Rows from block 3, named by matrix and row number. Rows with one number belong to one attention dimension. Each number is 128 + 24 x the weight over its row's rms, rounded and kept within 0 to 255. All counts start at 0. Numbers have three digits each. After the name is the row's rms in percent of the matrix's.
# v: attention value (model.blocks.3.attn.v.weight, 256x256), inputs 128-255
# proj: attention output (model.blocks.3.attn.proj.weight, 256x256, transposed), outputs 128-255
v.173 127:148088136094103150119128131136139100139094121121158098089179112099124112103130118144118097075088169109117163107140121137142124140088184109093126143130124146105153109132093157078100096117167146100159165119135167144135125163101125121151159102138131122150118152100141106102072097150130124111112163093107118143163189137131151134146122155100107129143145161098119127117149093142124089121161
proj.173 112:121132080135126138124166065142124163147153128149128128095093142166122162119135161111145127132122149164194132161113102091117127093150101140186094107116125103153104125134147107138203117134114165123164109131108123158092103128134138121094138116102126096117095132126136137133125118133170079069139130102125143147155112133133129115131128114142089183123170118146113163158107129146139134133132
v.174 107:114117160109121108132155162117131132134080119076112095091147071087101086102123117159122130106104117092096168098114135128058135110114147114096128143155120163117147095117085129105125117116173150090156160115167113140143135154116125092132136168162124108144141146095145141096124098126081114146106132148126126127122166098091147113161121166139131130173140159135155101122134136130136137143138
proj.174 108:149163102163126112107157105146099115122146150143105125097096104141122140114115134122133129147153141108156160084089134112113163076113088125154112147133166125170146151133141117129169107154122183093162154134119106143144102169145092122162113142093090126100108143128182159117166101111143118107096143129156127123108150108097180121111129132132110162135156177143114125131118115154118135108145
v.175 128:132155117151134103130125111137128151119163146138114162146096161171134162171147160087152142183146103162153083142121130122158144119169076138170133101108130105149092147147164101175162160142077131153096100137108114122131111090144117149105098130101136132110137093146107139149160152115149144137127114152143138127123068158152106136104138091152147140095121103137109133145091132109136139132104
proj.175 110:101108152108134121149093156107138123121115130114125131183178147113142105158124102128126136100130129109087109132168135157157103158127159105069154118136110157105143109120104129115074144111120086139075130133163154116136155115102141133129124131157146122149141121132077127134116151154081160184131112130130131112112138129145098134117141119119146088146094106132158116092143126108151117166131
v.176 096:123106082077093152118085108116149137123163141189152124136139135139133109118138130131117085127135178157179124149123107149178122156117132130164109123128099135112123130146117145120126100154107146111157127131110194137093090102124148143141160116100132156141125142173108090133082137152167135135145126080130106157166134162149147157116146130099095146087131131088056149115115104111111121149142
proj.176 108:128103118121111148141124086123140154122175116127157122109128118106107112079127144131118121101132162133175131136141086105168130146135164128190130133114094138134140099133136146076144111137109134158116117113090138160104114113137142115095142103125137073163130137159114137123087088133153124074137142114129123169153121140152110143121139152143119175126164124135115146136126104112123121120144
v.177 074:084122162135174090115154145124115110142130118088114138101080148100125123120153124145167173148130074101098109114171149128064132094160122108141149133121132125135144134138133112153125139133145144192112118153135091131148159135147155148084158136102160125150121123086121156136142150119095108095111126205133150161146142133140118121169130107149133093142124114168184121127137120106135145136095
proj.177 089:129114156141161097092143144140159112126117157127140106138109121136125130169141119136148146174148098134089139122121204135119129088124082130112128131105137150131147160153127153145109124106134143096120119156159123095131157127115109123153093117150118164121116146116129157129148164140093137203114120162161142133125136137138124111123147113106143089172087134121148092116144121128164139122116
v.178 104:126134106119145124136096118172151159150125160141116113180124097114077116129115143118097121144158102150138137124091107084086104150176130096140136139125092146092118115103144138114183150172111132167085116081142143133099140069121117103082114174136125112145156122183104153100127120134156112114078104141093126157139112132109160149099126169125158129134117133171145134106137154145119121147089
proj.178 094:142155136147136140178153124159069182119092154166132110171135108126118120082097120134101141118144121122094144096079146090113146138105143139128128144114148112125132135072079153119145117194147137108136156126134087104141149145121095137132101139126086111074099162123167100105131122116170069115110113106128149114138117126145140128110094140153125141149155160110121121124123125158104157116128
v.179 075:125129123145096142145147127118098128104131106129124135096156175116166157144160105102112161159097125110109091133147112154162113107078165131088141105126158105131160158116140109118089119115116154118144138137110133125150124191128112152175139062116133140091081109070134086149165086121142154094163146109177142090114162121146115111114110081135114137128107143099118088151125150120103113157170
proj.179 075:078095169092149117135149112097189069148147091085102161086116122133116160160142119141155138141129136176136134143143103167141132134122123132127144129117094154133137074164119100143110142095141125136120125158095131101119145143143129119111144133135147109166170136135128155145117132128081154128130112173115158149121129129116117109156159095132098115108093097141164118108103138084126140117180
v.180 118:125176154178160108147167137131101152142138125126080138098098130103129153118130126113142188128110094108092121134131099090074126087144116137149137105170149154121123108101114105158114143114140118146123141112134064128155155140173100123104117122126131111097140126093151158125177163121111095104094154158120172142101122096107087087111130118173147106132144134144164103148122160122136180115073
proj.180 112:128139151147166110147154177125109100125110142113102131102099100143143124128128111152132135152127071104092123089126171145093162085097055129088123150121151114137127171118114107163107108092116136107113120144127108095132132185142100128166092150126126157096134142075169141135178145130076133160121106161134124112112122128120163113142128112130123118148094159118159120115117135159147155125148
v.181 099:141131089082098149144110109167152128113111150135162124120153111118066096090127161153141110102165154148168162121149093083093119136157125115174128126156096135131132081135098158107172144190148129148129136129134145145107151095117141103097131161138138088126144165142126130103070109111204071107117107138117100136168134127116163171120123140119158146134166121124119154119143098131109143131108
proj.181 089:165153098118116127138148141160118135118147130130142103141143104124101087096079149130089109108111127144141108099145116112145125163066174114157144154145124118111136104154112122093135112163114152133141134111135131139150147130094115124126116127155135089133112122139160149116088080131138104079118194117101101111152136128121150130119120121124135163163134174091109150138160116131123119162128
v.182 093:095092147152171083119131145101132088132134096121117120117096143153171171170154140135153143133094108109108111135132153164162119089083103145145166083098126122152121123146136100143117125084113136099147131167102115146133113129145137165175106110085114137147114122086115177149173157168072150126154109145125148118125143155148116113150147109145144076121097113110110158131112100108153120106145
proj.182 090:123141109100108104091103130093138093122126132128097116128126173163128110187148152125173135162130148164150092160133150157116131141186142131112141111122099139138127127159167105143142122114103113141148098151147166137076107105105147134088140146133131171157164131102082134109105138134102158158138070101123139130147128130136067126128131130107158074100123098142121111123142146081123121163131
v.183 093:112148156144162104160142131147128139144127131098114129124099104108119152107145156142125166143112087123123129154144122092071116124173109108114159123129126132101097091100149118168131154127113130173118126122131097131138143109148124126105124166136159114113150113098128193121155136104123108125102104158092166161083095114102109125140133146169149120125118120190172108139109157114150163119078
proj.183 095:162134141147143113115155157133124110123071143102121129143141126133100132157131097139143134152139092108097134069109165160070134096099079139101130150129161120162131174125113138124095129138140134102122136155131095109123144157113113128176116148119107160083116172106162156133151127134116094154125092135160145103141149137128178132146131117124116125148125158149163133101108145146171130105133
v.184 090:110172162157136097110165168125102120133120108055109128082092148115132142125130118144132165135118101114109111128160151142074163106126117136098146108137159129127136136120117100164117155119149124149107146175164096107151153156122145147118115115136130135122108124056142162147185159114111141115125143175125155128091128119136108117156122080161152093141109098149174108155133161117152162116135
proj.184 098:149109152145177067103129157125165099127131131105116108141112097147117133179148120133126125169147093097111118117098162152108136082137047131090149163132164167121133151129141119158083132070121134114122108146160124109115148159128103135152094135133119149133134137097132175127139137137100116197119125173165149139105118141116133131127125127124111075173111123140154109129104132135142128120126
v.185 084:144127127141107149130121119102139116126098125169131120103166110118149100124113075121109128139125161119111125104108151157184135112090167120098128153146135124126160116135115165093102089096157123067158138120135149123133117173111132122177152103147109118131087152160137087119104101128106168143163165104148114121133172110147143133118129139092080140151116151073092111136153120120098101125148
proj.185 085:118107129119139134132089128146142143136164107136132157101135126103125127123126118091105134101112136115156127159139087097182143152137165121160144104166122149102092071122170105113114159117127121147122140110102134137149129114147164123089158119163127095167150088143103132150114100104144162070120170134124138131083100119106102147123123080152151138120119120109112145158137104092080123140120
v.186 093:139174145168160112148144116147102172124137117102076149106097108125105133151120106117146158155123092093107116138149108107074100076141111148126155118156160133142114139105122100158130167135153126131096143126139080116143147141167129139096114111102121114104164138092128145149179162124115119116116141175136162149099116107115114097134099093161152098151125128157147116133123156121126185094105
proj.186 105:133113139136169125134161153155106108132128144131128146133091105156144151139128112125133143134129060114088129115095180133096140091137065128106142118103170120118132168123123104166099104069136120103106139142126089088145132143146096115173098128125106158109097136096158145151179149119109143180103115170145112119087106138129148111136126126134141105138080150124127100117146131152151152115130
v.187 110:133180143180162116138158126139094157139124121097112131125092126117112155114128117116134159141121078110100142149139094119063127101143099134127135132158151142122096126119111095159106151137138126127112148127148062115163140154173123119113112150114133102089151127075159138121165157094129098118085147148112149127108117092104107112109106127173163121126136128161155079143108170131147177111091
proj.187 111:127146137164159131127156175155125109120115146111101128121120098160142152138116118144131148148118084115105124101117153141079136086075056144089145151111159120138153178134109100160103132107141136105110139134148096109154165152128117116151083140124134136077130124089162139160167154129110126167134115163147117118130134126104171096119129105132132125141087147129139119109125162159151130119119
v.188 120:106163157172153097114161164102109091133117078088078153097116139141147138156142121109147174137104080097101110121152136154098153089104124136124134098143175126155126129130132102156096112077127126123142134175145070117164120164145136140151137116114147125122114127078140128133205145127086148127140151134141176102102145120139087081144138110139132109117114118132153090145120156115140173103137
proj.188 112:132148173135160118120121177125153086118119128117089146136109136151148136180151124134141161157112083090098111138135152162121153081132064115081141134126166155146135169137164103160097161086120136132122136155171117113137135132134126129145106138138143185122153125099108152154147144123067167176144126157149125118116118116122133110111150093112122093133084139146150131124110125131137145125119
v.189 089:154141144183137134136169115153089144135137101145096141116126118144144153138121084114116143137133072146107130141085118145131104134137131118128131134139142156106103175103146144136104113105110100098101134082113117125135141155151058134116101142133110116112126127144180119115167124123119124112099127081088142084117098096114102075061107127143136163142091157122134066116135178178134113140124
proj.189 101:103146160159133145160108140111109129111110125141099158118138128131191158140154089135141120115072103120098123100146116137098140100101102129089127120136153111153129148118125097146101147154113125132125152108138103110152137147128129125153125153110120133066110147107175122134162164111141133142112119126141117097131124099114119108122113112153098129093112142144131109142123171151151183100119
v.190 082:132109094084076165134102116092174109127133116156172122112150114125161125138122119143096112101140203142134140111121104144187139123098144131137102128108104128128159143168129127092104107133117132113169126152107162127092074107096146141140143099132115142156102156184119077107106137131162161132149124097137114139149135137134131129148138107105100142116151131073078145112135081123137094138154
proj.190 095:124106132101122113124109100106146153138176099119162117140129134104123113095129131116123116105146160127149129163122094109172128181163154135177126130145094148101119067121129146110123109126103135153139114123107145163109085118131155115089181121137139089187140125143111128113094109114129140077135161101131118163114129127129108145128120142132135138118153111112100161146137093096080109136122
v.191 088:106155152154177090121148146149113131127119115098112130120080132105105152129130106122115171145110092109112111107131140116051099114145108120112156118131147124112113114087144105163142160129135121145083144111138073130157181131150106142111124125115127116102134123085151186121174136107112108133076155174125155117107104102131116118123107118147142107132110136186158103140125176132122152122106
proj.191 098:121131149135148114116136164144104099138112156132099130138108096142148120170152125137146141168128085124084136099104177142106114083118079127093118129116155091144147177120131117162108126086135124099102143157138118103152145140150087119151108132113122150102125127087163132132187161132110129163106102143137131117123135138129164110146120117119148101129094135129144120100138153158145154130125
v.192 075:160135118124137106102092152103110135099105121106148141110143143126115116143156167151138131091104185126155127110146122121114144143091132136103116141154095121110137143143124114092034126134139132162186147114126144122150133120086152107156147111107131166125162155128105092102137143103173149105119101093134102138120170122104130112147186134123094142117143144068108104094120112086121133113140
proj.192 085:159121120137126118135139134121165104139149143114115142090127171099140149105110123122075129121108148134133111150135093147196155149122144120161128132150126162150110130118139123138144119125124147149172123163117140149106118156149133132113165131112140153109181107133077133115089074102126118083152184104155168173163137102169101141142150144097139132105142094104090175169103089105108099115145
v.193 082:105123135169142141147172107140143159138142175147077127152120122091120150109111119135129133130132072085097148147086098122135124099160099134133154127107157160120114123138124113188187167142133112129068129116122077114102164124173091133098103126141125073103113110146127164148112129148133085136134132163126173133123067097130107112131078122134167115148138134168128136180102158139135165130070
proj.193 100:118145147143139129128134175119085104141100132158134115146133092144120120138133127148116136152120102123081135074129166144082132098085108134079126128125151106112124150116110150141119124144143113107127150114143122106141162141102090117141104150161109141116114149105174145125151150126120097138120088154116114092103152155087125130120119152141121096156093177136143064103138146145134139143117
v.194 069:139125160144144133137143111122081129146114149102103134186114146114098140129118072127124118116128121126127149131104116120088149117124101142115146113103107111127112118144114113151160157082130063128116130153135129067086098150187140151153142121082146101134167101131120136148147158134140135174171118191150142146161107116186104138129106126142140141127122133160150124115104171120141165094145
proj.194 075:133088104124122134148114141117135121134126125164175120156161128105108107140166138156128129080179127116113141117159157129103136118118119093098143118145154160110150147127133175089110116127131089122135117137111113135129124099095095128158128092125122147152098130102110099105069137171172100171127076109142129125153152105127106138143142140086142139125110138127104111160139135154184116081132
v.195 076:142095138084083140088098137127149105130111103103175137129144134160141121145132141117135124117127174125161132107124137160153135100094176110104091130120122100110165134141141134066116119104138133080173124151138170140096099133101146129143177145142153150142137136130103053111106131097138156143115095093118111097168180146118147176151160125085132117126135134113098102104125104103142127120136
proj.195 094:136126112121111121172109101150140139123186141145106140123122157139105109121129117092130098137137145133176120162120117122157109160174144097207127134109080125131127082129153099107155150123115129164107108107141115159111119072160167141104126131132126108136134129172094109142082093121144121121128158100115130120143101125159137130111122100105158168129146080100113180124129097137105130128147
v.196 087:137118112118099108104116147118175082134110080091159127103124118159159103130123155149131135094116176152116135101147139137143130127096165120086100107149127126137175120141106142070062118146131134142186139141120161133182134109080140126161120114142106167177131137114116114096118099114126150111096122078132106113136158143094147155131146162102123135131120129075118132089141106136098064134159
proj.196 095:127104143130117150120123104156154140101162146113117146142116143111133156105116110116107097106112150132150099147122067124173128139151150149145096117129109120159099119112155084147150145126098143156147101137121140147089119132163150155089160126100157113125149096129093097152108115123134138070126167097109153148133106119152108131151145124150138132116177108102106165153102071095105101153124
v.197 071:106146111104138104079115171152120086116154090104148128108106132140073133142152174157120113113120166108110111140178137094094133161128141146147117102169100078101142151160128124119072111101123122149188112144117127137138106113135169129123151074147157128126133099144113142152148169115132147111129104145113104142136138147139114117128154147155094133129096113123155131130131113091139148125122
proj.197 086:155110122099113106122129150104133113126140099142143163121133153117111149112132139106092159097136130143152112155134136163130138142107140124131104185129135125123157101130139148120160126131110168145178127155119136128100105156103126142118157139091149134135169125148092134102085070155127112145159134091161151196165146107125099126187136120110141135116148143125098166118126106107151073111136
v.198 068:082145098112123099111077165114133124160166081092147138097109146158138103138151181150114144127119171144114143151148145176147134125102138156128152134171110133138145147151112108131087117147124162159176109143096102125165137105114134122098134095135125149120092096133104098147141116134156141074131137085098116144111150163110106136130122131137092156139122100109105156124116136094142115132141
proj.198 083:119127168110120123147108137078176121166160148129100143113135162140165148121120139079123133095126146118153114132103116147174139134144124146174118136108084128157094081124180124132161145162081172115154097169116140153091159126145177147144137133108150104124166085151106119134126103147106117110136134137118117181113142146141101155172121125138121077132119101155095164116092108094101133103146
v.199 083:136138135161147141168189112137079152104144145161116142114103130115100142109133080128130139144115102111112134148104088068102127146170084141134176129146142144132095118096121111148139158129124106157102151121113076108121136159190098139129118096110114083082123105124140166121152134132160084134150141170115147133130086117138102101140118103163140134129163103141152135157115157137140168116097
proj.199 097:115123159156153095128135166095120099152087126108138101141157113132148123144114129134128153121124092083099149097143171160073135103084112091079129130138187131127136154119119150129098105118145129109116131151136113132150136170113083110160137126155133168115108128088175145121144146138127101141106096156134131123126168127096124104131127135144110106135089155150155081129148157155152161111129
v.200 082:120130134148132147154187079144084143143146171116112144144116128122110155117122060137127105136139110101109119138111119084093139098169081142126166111120118107114091118101140139152179160129132087140078123131146092096098137166190103154135119116109151108128125133118133145138142151142110124147184143160124133160163079119159109124125089098148152142124135101158138106144102135119170162112099
proj.200 086:113150143148162113139136156105110110123131122130152114132137107145085101162134128163135126140171085112077149113145168132090117127095100072102146151117162142098162132143111160108109103122147101088106142127135116123142113122117099101162091121165094146112111146128140146107136149135132109170137092154137121083118138120131150133118105121102147083119080144144163108119163178171155134098152
v.201 077:123105147134135156150131130140093135147135151124107142169138143132109170127131084113160117123152126126125108149128135105100123147128058175115142165102118096114075130148156103194173124123130121157123123152107123068115115142137136121113160138077127114109146117133114180137169157143128118132174114188134156140148121118177103106165119117134138134089123085152137155123108129116162115121133
proj.201 082:115108109091147115125132142109124134134125111114161118164125118117107132127142128152140126096161114111108120128165199160103119138107103107097137117114144151102193184144107173086116103146130121113112121163110151138141097130113102153163096102115123144131104094105102106117115126159113132157100085135151128128124152127172147128138127134093086103162116106144133108124145109150181140092145
v.202 097:173104113143092140137165082160109142128113157146146112129162083119094126103120060148099097129151131132140152112103123088143097104146135100108135172114155151082146084112107167099150142116163130089093140114199142119116136127123119124154133148142113104151105164145138091120133101121145099162130146101116108113137141122106155147115107135121131168143146128119101135088157123143121121133128
proj.202 094:150166149137151117182147142166114160083123137146099130145121132129116102123113120139095123168134111110099137161116102097126094106112146123180153133154146142126104102130112095129127134158131095133125148096145087143138134105152122128150083117155109124090133120137140091124109100143182123135129170163149109063165131111126172133127105094129141185110103151109163154153146148160103156125118
v.203 061:173136120130093090121148108116131105109130138132122129117147125118070097122143107152110121118129129094137127138135145081124155127107113084091118133135145152104135128116105136134094149126124097125160169125146161128109143159099190137145122162155147128141184172103146107050129124070107151163117155151134098127117130106125152149155142155084161124149164132101117157088130120113105126127137
proj.203 079:133113132114137129135104157109150119089117113146135119135136141135112120132122131111069124140120092148149095143119098122164124141128178091138132144165166151129153110110111102103130142141132133167171132151125136139106137155138145107078184152137149139114162124133090139119099061103156144133156161096133130148146138112095111120162091139104178170125175123102139171157134132093097105173127
v.204 087:086124162144145163136144087127132178129156160163093144142113126113106141116122119122117130163155069122121141139103099100144118107145105127131174112133168134142106110089119130177178162118113124126069135136139079136108170133165102128099092125139130091097101113164146163133112115151134094110150133179113172113132092087126110117120077127166166105142108126168150142173116169153127149166099
proj.204 102:119155140150143119137132158113095123149106124117117098143134095136138110157134132150154137138127120114075140091140149141105125114101096124086136111137150135120134159118101153140102134141140103111112149106149117117171153151095106111157104145145106144121106148105191131128179174133104130156129094163122113097082144145101135106112109145140132090152102193141160082103143142153129129118129
v.205 072:116142126126108140087150143099149085137153160156131124115120150143172152123148158142137117135142127169136095119103173147187136133134137103196142156123145135158123150172115161120133105132147167105122101169107160131086116150094138159097143171160110121159071145173110099131080114143134096098146129091104129121116120168158151132097112124093107134096116103162127118114126141132134099158145
proj.205 084:115143111108128179105095105151110158127137144142113132157170128143112137133132143095152101135169147106173145141094123128124073162180137157171112120079097112117125080162175131124170143119113133138091117076137139186125130094121146148126127120105140110153138110130139116169135129151124133136116125103113099136137126158122155151148137082142112142113142112137138126102138101124117129161141
v.206 080:141137094106097121099096166126172088096126103118148098136145139162130116144117190116133108087094160159132118139127154125162113157092166083122133154158127107128152115155129149077091103148123138130188126129122151137166152070063152121146149117134115132176159133136122134108090108103154134073108111107137080113137175139117134152095129170112125114151134125092116131114132107139117061150129
proj.206 087:128121139098105160108114097114142132125143118148133136135123128115142155123133125085132124098099189161154078135168081144167115148112151175132103117132093126155135098157141103139160125127082147171139118105113121144084129154121152146123183130111178161130169089136095127155121112166159107086134158090118151186129129124123070136155148115137125107116153103114130160141094099063124103144099
v.207 082:146142100102091128146093165109115108123108113102152125101161114107127102118133153178118141097117157122123176130149106124097139131102165113112139121166127129126168098090123127111069116139145138122197176113138155097159114150083136097135125118153121143148147150083143123113147158112157130138099128103144111114130198102095126119151125158126133156126128153071144137122136138122119130110147
proj.207 091:150103141137147108148127156148136138139132123121162136104141155088155116088124132125083157124111127138119088148144089128206165128110157135129124137173165174140123145095132094131120154143126143120181139131093126120109140160155146135090156128095134123107182128138100121112110085085131113075150188144145162156141104083130108130149140118129126131154146107102114161167111085098087114141099
v.208 106:117129127115138122117147124097138141143155107133119163162115137119128163129145152096140123116088144132174085148188110161132149106148150165141119096116131112162120127135153092148132158116087154164137095166110116148116107082145116150119147097103163165122133103116105134164148140168159131152124053140136144143124122164166097129169184103143130135103129114147109146145084132093170157118112
proj.208 100:131156157119190101142105195144127125102133110107093136131144143145120102136106136138105149137125075106100115108115165163129164099150140087132160125110140134128113151142142086139131142146118155108114143145149124087127148133134112131131095141173112160130128137088149141114152075150095156142094177174136115092108085121113147128096111130129158100124112194148134121113157123133091124120150
v.209 105:168151144116101163154082125137138124121116122140155104125156113136148114124096138176101137115124116135112159092110157121133102159096141109110143157152129140113162126120108143104099101156156115108164165118129161101161159168095146097128127121156084120138136136162165140075111125103142117099130180120138100104141156109107147137106081139099160100157144147090148123100149129169095099141141
proj.209 097:124080090135069111120135068120144122147123141147154097102099092113116138110141141138141108131132161160159120131148087100139138134127115137137078132157120144116158126143116141101153094125157116129130090111103143174137103118124155115099163100110147106119096135169107128131101150112156108130139100076119144157125165129132104128162139122116089134135170076102114119151135148130155109119142
v.210 119:080110113124157088089165104117124133147140117118106166146119144134102145143165130096153129134119153126163103168168112156145157089156141146170122115113118131130105137129149114137138160090114155140107087155125115140094086083145113167130149126102173140126135115137085103168128149160147138157123081145123151150131097145170119120127166111144124138095121102139101150147094134100173147115120
proj.210 103:131181147132181135139108187150104122115120143105112140139131155134134117134098141131103165143148093102087124124108155191113149119121131109094171122088163124136110148135142090133119153142100136135110149149168108108106158137116118140156092144154107165112136123093153148109154094131091147156113155161136115106106105121137171121102121118137166109133114178148133110108150132130103143152142
v.211 078:139089119115117132096135077114140156134113167193156155152080149142129141144154118116145097125135173149193114140097102136137157112173146155124127125100139151156096133134137131141175122102129150160104131117133129146112146127130124135123128108064134095174104117120133103156128122159145120167122131121150136172136133125163138165110134135113102147123129074151118165126097111117146126159125
proj.211 082:149167142146133093126141151131097106141129140114090120140123124130159125164096131109101111119134091154106146096121153172086128111119113118091158115106137119126131164098133126145113126116143157113146135155169102114125119105121102122173130139150101181098153170097140148131166127148106131150105121160147139105143134116121133102081092137126130104092066127137140118139116163131118124120185
v.212 098:085121122103125124097146096082147118133143106103116155136123133115121149137161135091153145136133144142156085156191092160139156140138155144143123124109103126163123137127136117139127158098114164160121100177105122128097078108135121149144172101087190140144119114115099109153145149164154125164132064136116142174115116165160113114156183117123120139135127110141120140128100152102166152129124
proj.212 094:120163163140152122160095177137108121110117119092090146144170166147130102118115151138103139132137113120097110099116165164111146116135157110119168134113135115128114120124119071128115174164092160132114149154147118077108150110113114129146106166168124142113144107112160138118130081135090143145109159145140142101123103121108150142104145108121162126120126195118126104110137095128103120130144
v.213 079:128181143151139138170101132119098123096151087064134133105135100100144110154139140177109173114109084104064163137133110133108087122071118130117117103113153125130138137157098124155095116195105076089113151131113126085136114139130101103116126151170112145109122132141151109099138137105101146112108134114072132097088101109121121085110090149109130127141074137102134107116135149143108135127099
proj.213 090:097074127136114152092141099106129147136120131129147113122146123119126154114151135129159124126104181105153119151104119084159140138140112134128147115156105105127104081134139136124112132121105113139165117108093144122118124119174173135085118137093153058141124090139131144132091147127142156108168132112097119152132146149124055144187168122161096138139178118118093142144130095111130145132098
v.214 087:101174165174135118166087164114129088118137108099110127091165107112143121101117164133114174108099098126086130121160139109113110132084127127122146098160117134131137147126102132147073120161138105089138103149153119107124115135135104121132128134171125162089184142130146163097144131093117137080107115135123124097086122137107121092143139159130139124118112150135128079143149123173122173106119
proj.214 087:104096120132114132139121104126123178136157139128130115111122137132091131097170129136173135124107168092136104164127090076160138133119124151158109141125119121157115103154125126089150120137107130132119115097078132117128132145144138137113130094085160092136112096172120111148069131145131147121172148096117141159123127151141088167148178111140109165136177106111115105140139094128128131116074
v.215 075:116142101128133147128182107094120136112137102104101124138156121115100137141137166082142119110097124173161124141173079149129135126124145117151116094106094125144115116143124139151164149138130131153124096162134116117083083110127113154125143115122164163103106123126099109153141122145135141166105069129101131139128137150151102097141189102151155128125116125128093134148114170100129154118096
proj.215 088:124169142144190134124096179133121142102136110088076137163144155124117101125122139122104150118134095087104131144121140162140161098142124107141160117114142132109106106115116089112139176137111149143093146152142107070102158145129116128130094153177135142166140096081139145112117079148113170145120179148132120120123101153122147145136147127154167123120120181136135121118153109114085141155136
v.216 074:133075110121124119067140098140138117154125129163124143140109148161115140138120144101133133134128154120189111141136120146170163134188128143115135134100091132124093124093163118123146168067127155155119129154128142155124128098145145124142126065081157110189110135112111142113114123169113139134174172155180115162151150135151106154167167083159120121145153088128149166126099117109171101144139
proj.216 091:145185134123149126119123156114107104128139120116108155130137134131126146134120106108117141151157092158110142112109171189070134108104122118109116131079138128121146168139150090138139135117117155125121167182156113131120118149110092150165137154154133203117121162094147149123160098158110090162095111159150145096125103123106176098087086111103119120107111148168152129114099146123137120098179
v.217 087:157110089105124125116147128152135149151147139192117120151092151135112148107128137093150103148118163161196110113115117115151160121177152137130127142102117128104102123092166113145167149092126178153141117109126119163114162093129120162143100099079144114142106122101105125134140096152156138134146127141155135185155125126161098158114151093132113139132154082146125157137122087105154109116112
proj.217 096:154169148131145126142114165142125105115139143116099156140106100134143137131131137098104129136151100136112127111130148169101150118127104128119137135093163093121133184128144084150122129122129136092115148147144107144115103133105112145171118124159110181094128163102131161108177125161124101138080115183139154094127124128139181100085089108125145104109090144165125126110113157120114135111184
v.218 084:103127139111158125099169111104132120146163119092093166138133132126108150124146137092170116145130155143157120140182089170123129122132155145174114102109089106126113142142128093139158141116113139131098088183126096136107097111157116154116144109134166133117117098126079105168138167168147130141143043148110153155131111156138122122129154091144129143121122118131117123169089157106149159122098
proj.218 092:141174158122165143150107159150102141114118137107084139137145148145117116142106134124121143131119101092097122127103148168131155109142134092109153134117142126140103105136120071124111182148107146131114152133141114083100161145125119137142099165168130156145169108113155152110130083147084136134102180156115128118109075144139140159126135128132166127124109156150123111125139102111089115134110
v.219 095:109086105095114139086129121099156138153143117120124155176126160132124162138143146104123106119132160163191109139156097136136159111142151165104125101118097122146114110109156113150118144105118161167158085160113137130097099093133132164153144098110195141158138120138090147151129134160156146129159078138144167151123132155180100152145169102153124103125145100146115154116112135075171133123130
proj.219 097:140181168142145092179097170110105116133114111090089154156137132135102114135105118137091146152154101107116125117125142173090151106122128102147134139074156108132139134129138093113140139162122142108085142162171102140139149131118117131156101153185099188116128140076162133114132089155092112159102140153144133115095090120128172125112124128107154113101123159146137146121137132138133121106141
v.220 067:124129157135121138090146136103126107141162119129140140111127104106090129141141166114153117129092163131148125113181101167113112114142153168179135104127112140153151116131111119157120129117132132135138110159092093153114081131145095130145116093113166191080114114090108143160157135165139115135097056136102153149120097147140118108120154096124122123140096158141112082164121138096145156127091
proj.220 088:147167159127190110128067166111136123110121088095099154123142134146126127135120139110100138132126092136126115145123133166125160104158143095138150119099132128129107106125160082142135182148106154151135137141150126072103140127137108135126156163164132159151124104088132143136110081146102151130091185135126143123118079129149110137151125120122163099116125165123142121143156093097103118134143
v.221 084:091149127100151108097190131113126137128144117096091152135113126117109132129145101108138133141121130139170118131170101144140140116160136133166126087089093092141115148121148096143147143101102116125073113154136106126088069110146094134134133138117184162124122104122113118180141138158116118157136072134083141139134089136137138123119158082150135140100119105132110116132076151090157148128094
proj.221 090:108183165128184150139120173134104122124137127109095155149135170147144096139114148110105161121113096107110116136119142183117153128119150093096154139117141125151088122124117101149101177163091162146126162140127108069110164140127088151139112170172114154129148119091150137117137096149115136144117173171125111117129109145125148136124108147156174115103103181130148124124130112120083120152112
v.222 091:128168116123117157164114133121124123096126111114143125077141099106130088137107129157105142109132102110096175116087131105111118161097147085121135164136146137107171127135094143097107103164136105102146148088130151108145140168116118102106117161180098121130120136154155129090108127075094126129121183099118095109128149107100143115112074147108118120159111147110177110120151143159100120152138
proj.222 095:100065095121080155115140086099140124125108116163179121113141121115116134113150117128159107115115181121139126132139096084150101146131144153138094111182084145103134092117110162115134110113155109140142104094107123125124125132123155116099164120105163073151120109174135116135099162127155134108166098098108124143139135149135090146141148125147092151120154090080127123142138152131129118157095
v.223 080:115155154134155118133131137111110134125139091067116147079149109122169132149119129140134158119121094098077145145158139170113114133069124129124132114143166109127142151150122143131090090150107086116140146144097115097145126173108105112112150171168128161104127130124167114117148174100100120105122144126069131097102127140121130083105100116110114132143096170111148099138144130140132114140120
proj.223 086:107079120114141153107109088111155127132162105146132116147141151129143149126171153126174121112109193106170101156093134114173124156155127137147139127139077123141113101144168128108137155139106121154131077126096155126125128104142176139103131111096171086142138098172111134127071109143121149115129130088115132155128151161123073172174141138125102128126184122108107133129100080140139126121104
v.224 080:147135108103100109125108180141155114088120164101142132144172138144108096109119126149112121123142124151111137103096167124099144176124102103120111133102121114120123138120122182134140093151117120125184134160144173089104118121079160110148122161148116146147136180144120120101091140117123153154152102162141085105126143154125159167149168151100129130124114123142111124072156137141103095187156
proj.224 098:160158073105107153140159122137121119109109124143116084115148141127091099082143144155144083125127171147183137125134132085129108130108135131171117152089113129142138117155098157102153088171118147096149119108149139160105105139096133108117109112124115100111125162160106136113118099143188087073156152077147145101144167098156111146114154146114111156147177145099105157135124108148122104113140
v.225 083:121144129146177139126120109150083163164153132151093125109075142133139171134138132111139131112101137082117127145134105107124107082140140157146157102144139138097127154104148109158130161110157120141103124107124074151132147104161083164107094087102138096102076084124144148148153093125147085100141192128108167133134113118112109135076108110142088141146126128139157137146128143130155138088095
proj.225 100:096118166157156125133113155117132123124130130107128169139105128146137126157132119089140172155145097138086120146130122156139133117133121109106118097137165111123117144123165085151098145093119122140113153130125118097123156110141116145149118164133131168147154133087141116154146171119073168166099093169097089131099095131119145103128110101147176083097099105153144113146128140134130149132136